From a checkpoint of a small image classifier.
Model: 7.81M parameters, activation gelu, patch size [4, 4], depths [4, 7, 4], widths [80, 160, 320].
Training: soap at rate 0.0019, 11800 steps.
Data: trained on single toy objects rendered from many sides on busy backdrops, 29.7 epochs.
Rows from block 3 of a small image classifier, named by matrix and row number. Rows with one number belong to one neuron. Each number is 200 + 30 x the weight over its row's rms, rounded and kept within 0 to 999. All counts start at 0.
After each neuron's rows are labels from the 100 images, of 14976, where the neuron reaches its highest value: "top examples" is what is common among them; "colour at peak" is the nearest of a few named colours to the mean colour under the peak. Only what is clearly more common there than usual is listed. The data: single toy objects rendered from many sides on busy backdrops.
# fc1: MLP up (model.blocks.3.mlp.fc1.weight, 320x80), inputs 0-79
# fc2: MLP down (model.blocks.3.mlp.fc2.weight, 80x320, transposed), outputs 0-79

fc1.36,196,257,201,217,207,211,241,161,207,221,241,178,217,198,244,160,176,201,193,188,181,195,209,228,276,184,222,152,204,184,123,203,249,197,188,212,205,176,226,210,185,223,237,168,259,237,164,229,109,222,167,213,208,196,189,219,179,214,207,192,196,208,167,213,192,202,205,224,219,139,217,192,230,170,139,208,145,208,232,186
fc2.36,228,151,213,191,181,199,166,231,186,210,164,191,168,256,192,193,155,165,204,177,193,227,207,162,194,196,192,179,204,229,273,178,171,248,256,186,246,217,191,213,202,181,191,244,165,145,235,144,250,177,215,217,249,246,222,188,217,216,220,199,172,252,206,213,172,198,222,211,179,269,208,217,258,229,212,200,177,205,242,202
top examples: red
colour at peak: red

fc1.120,217,168,192,184,223,188,202,174,149,200,228,109,249,220,178,199,201,262,204,216,226,220,190,171,218,210,262,182,214,230,196,226,220,189,211,171,214,165,175,216,208,161,202,164,229,191,237,169,178,200,213,182,194,182,216,171,185,233,193,145,188,125,171,183,220,227,144,180,233,141,200,233,224,245,186,230,222,224,221,151
fc2.120,258,220,211,200,165,224,223,203,188,245,220,216,229,169,194,171,208,167,202,237,225,240,193,268,197,212,204,188,204,154,216,177,207,240,199,226,180,204,224,221,257,214,246,164,122,211,167,197,198,190,235,146,221,229,156,182,216,157,174,255,195,199,140,230,225,150,238,161,183,225,236,170,204,183,212,188,198,187,201,242
top examples: red
colour at peak: pink

fc1.8,175,206,192,211,164,143,206,174,191,210,229,206,239,234,199,254,178,210,225,211,186,207,183,173,232,187,247,203,163,206,196,231,239,249,193,142,233,188,171,255,130,205,203,176,199,197,199,181,218,203,171,218,166,266,192,188,121,230,229,219,193,230,171,193,143,173,212,229,187,176,228,193,246,163,175,192,138,210,219,184
fc2.8,146,227,208,163,170,174,211,218,163,247,209,227,210,211,210,181,269,180,200,201,179,214,176,239,191,183,255,145,188,197,199,203,158,244,251,194,207,166,217,243,200,250,174,123,167,181,208,196,196,224,179,202,214,180,204,200,238,168,193,250,238,199,237,183,178,182,236,221,215,223,223,195,253,171,214,178,126,187,236,208
top examples: red
colour at peak: brown; black

fc1.228,166,178,258,120,217,183,156,223,209,206,229,187,175,211,186,241,181,211,217,206,205,208,181,189,147,146,210,206,213,179,222,198,226,229,163,213,134,204,199,207,227,187,203,235,224,220,222,221,183,190,191,181,162,214,163,171,199,195,142,229,194,197,203,236,121,231,216,183,188,220,191,116,228,216,138,186,155,174,181,209
fc2.228,183,198,211,225,205,215,202,190,187,199,268,200,191,255,189,203,206,213,272,240,191,173,223,200,185,210,166,248,190,166,194,156,142,225,243,186,246,173,206,172,204,271,200,215,205,173,173,225,177,234,181,200,195,173,284,173,165,208,183,187,202,137,173,253,249,186,174,242,199,193,187,201,226,242,194,192,163,228,212,208
top examples: dumbbell
colour at peak: black

fc1.23,214,244,210,235,215,205,230,177,167,191,210,225,209,245,197,189,146,204,209,216,247,213,195,251,224,152,210,206,251,238,213,214,215,172,210,137,155,253,205,217,218,210,163,199,193,171,152,245,175,207,216,181,164,240,241,155,234,160,205,206,201,188,220,162,198,182,187,255,211,168,192,177,264,210,183,172,159,195,159,256
fc2.23,225,190,205,193,176,243,210,215,228,174,169,214,227,189,158,166,226,169,192,154,198,232,186,221,122,194,181,188,189,197,170,211,192,201,228,295,248,194,233,203,214,179,234,226,189,214,192,223,210,207,206,232,178,161,177,200,179,215,181,239,176,203,147,214,228,217,200,140,173,241,142,203,180,225,172,257,238,267,224,183
top examples: red
colour at peak: black

fc1.5,219,232,219,233,256,191,210,202,216,218,231,166,158,223,239,211,223,230,190,183,197,259,196,195,236,208,134,192,215,195,238,167,221,194,106,225,230,187,225,169,225,183,205,223,238,257,232,251,205,153,202,226,236,196,217,221,198,203,199,199,206,144,227,228,200,246,212,185,197,136,165,179,159,191,214,236,221,195,162,201
fc2.5,180,202,217,147,180,198,188,204,142,192,200,255,270,207,212,189,205,197,172,167,202,191,223,213,187,166,244,195,176,223,172,186,223,172,243,161,204,190,221,220,206,160,228,220,234,164,284,224,214,245,192,174,144,224,165,205,250,183,168,156,189,205,198,229,198,211,163,270,184,272,227,204,217,183,182,204,182,219,230,185
top examples: red
colour at peak: pink

fc1.250,197,188,203,194,171,163,183,219,203,227,187,210,216,182,232,253,202,175,110,237,180,189,152,224,214,211,188,224,143,223,238,250,195,221,191,203,179,185,150,199,175,275,210,237,235,239,207,195,209,211,255,186,180,187,219,248,234,158,168,182,198,196,208,264,159,210,219,250,177,242,226,190,228,181,198,229,178,219,200,238
fc2.250,217,234,104,239,221,193,207,197,217,175,200,140,189,188,181,172,255,154,255,138,186,162,235,166,158,155,180,185,214,164,175,183,150,153,236,209,195,176,189,203,190,178,211,210,201,203,156,189,203,208,206,180,190,236,204,221,196,224,196,248,179,165,175,131,229,205,200,193,167,207,224,198,230,187,224,186,172,203,144,191
top examples: red
colour at peak: brown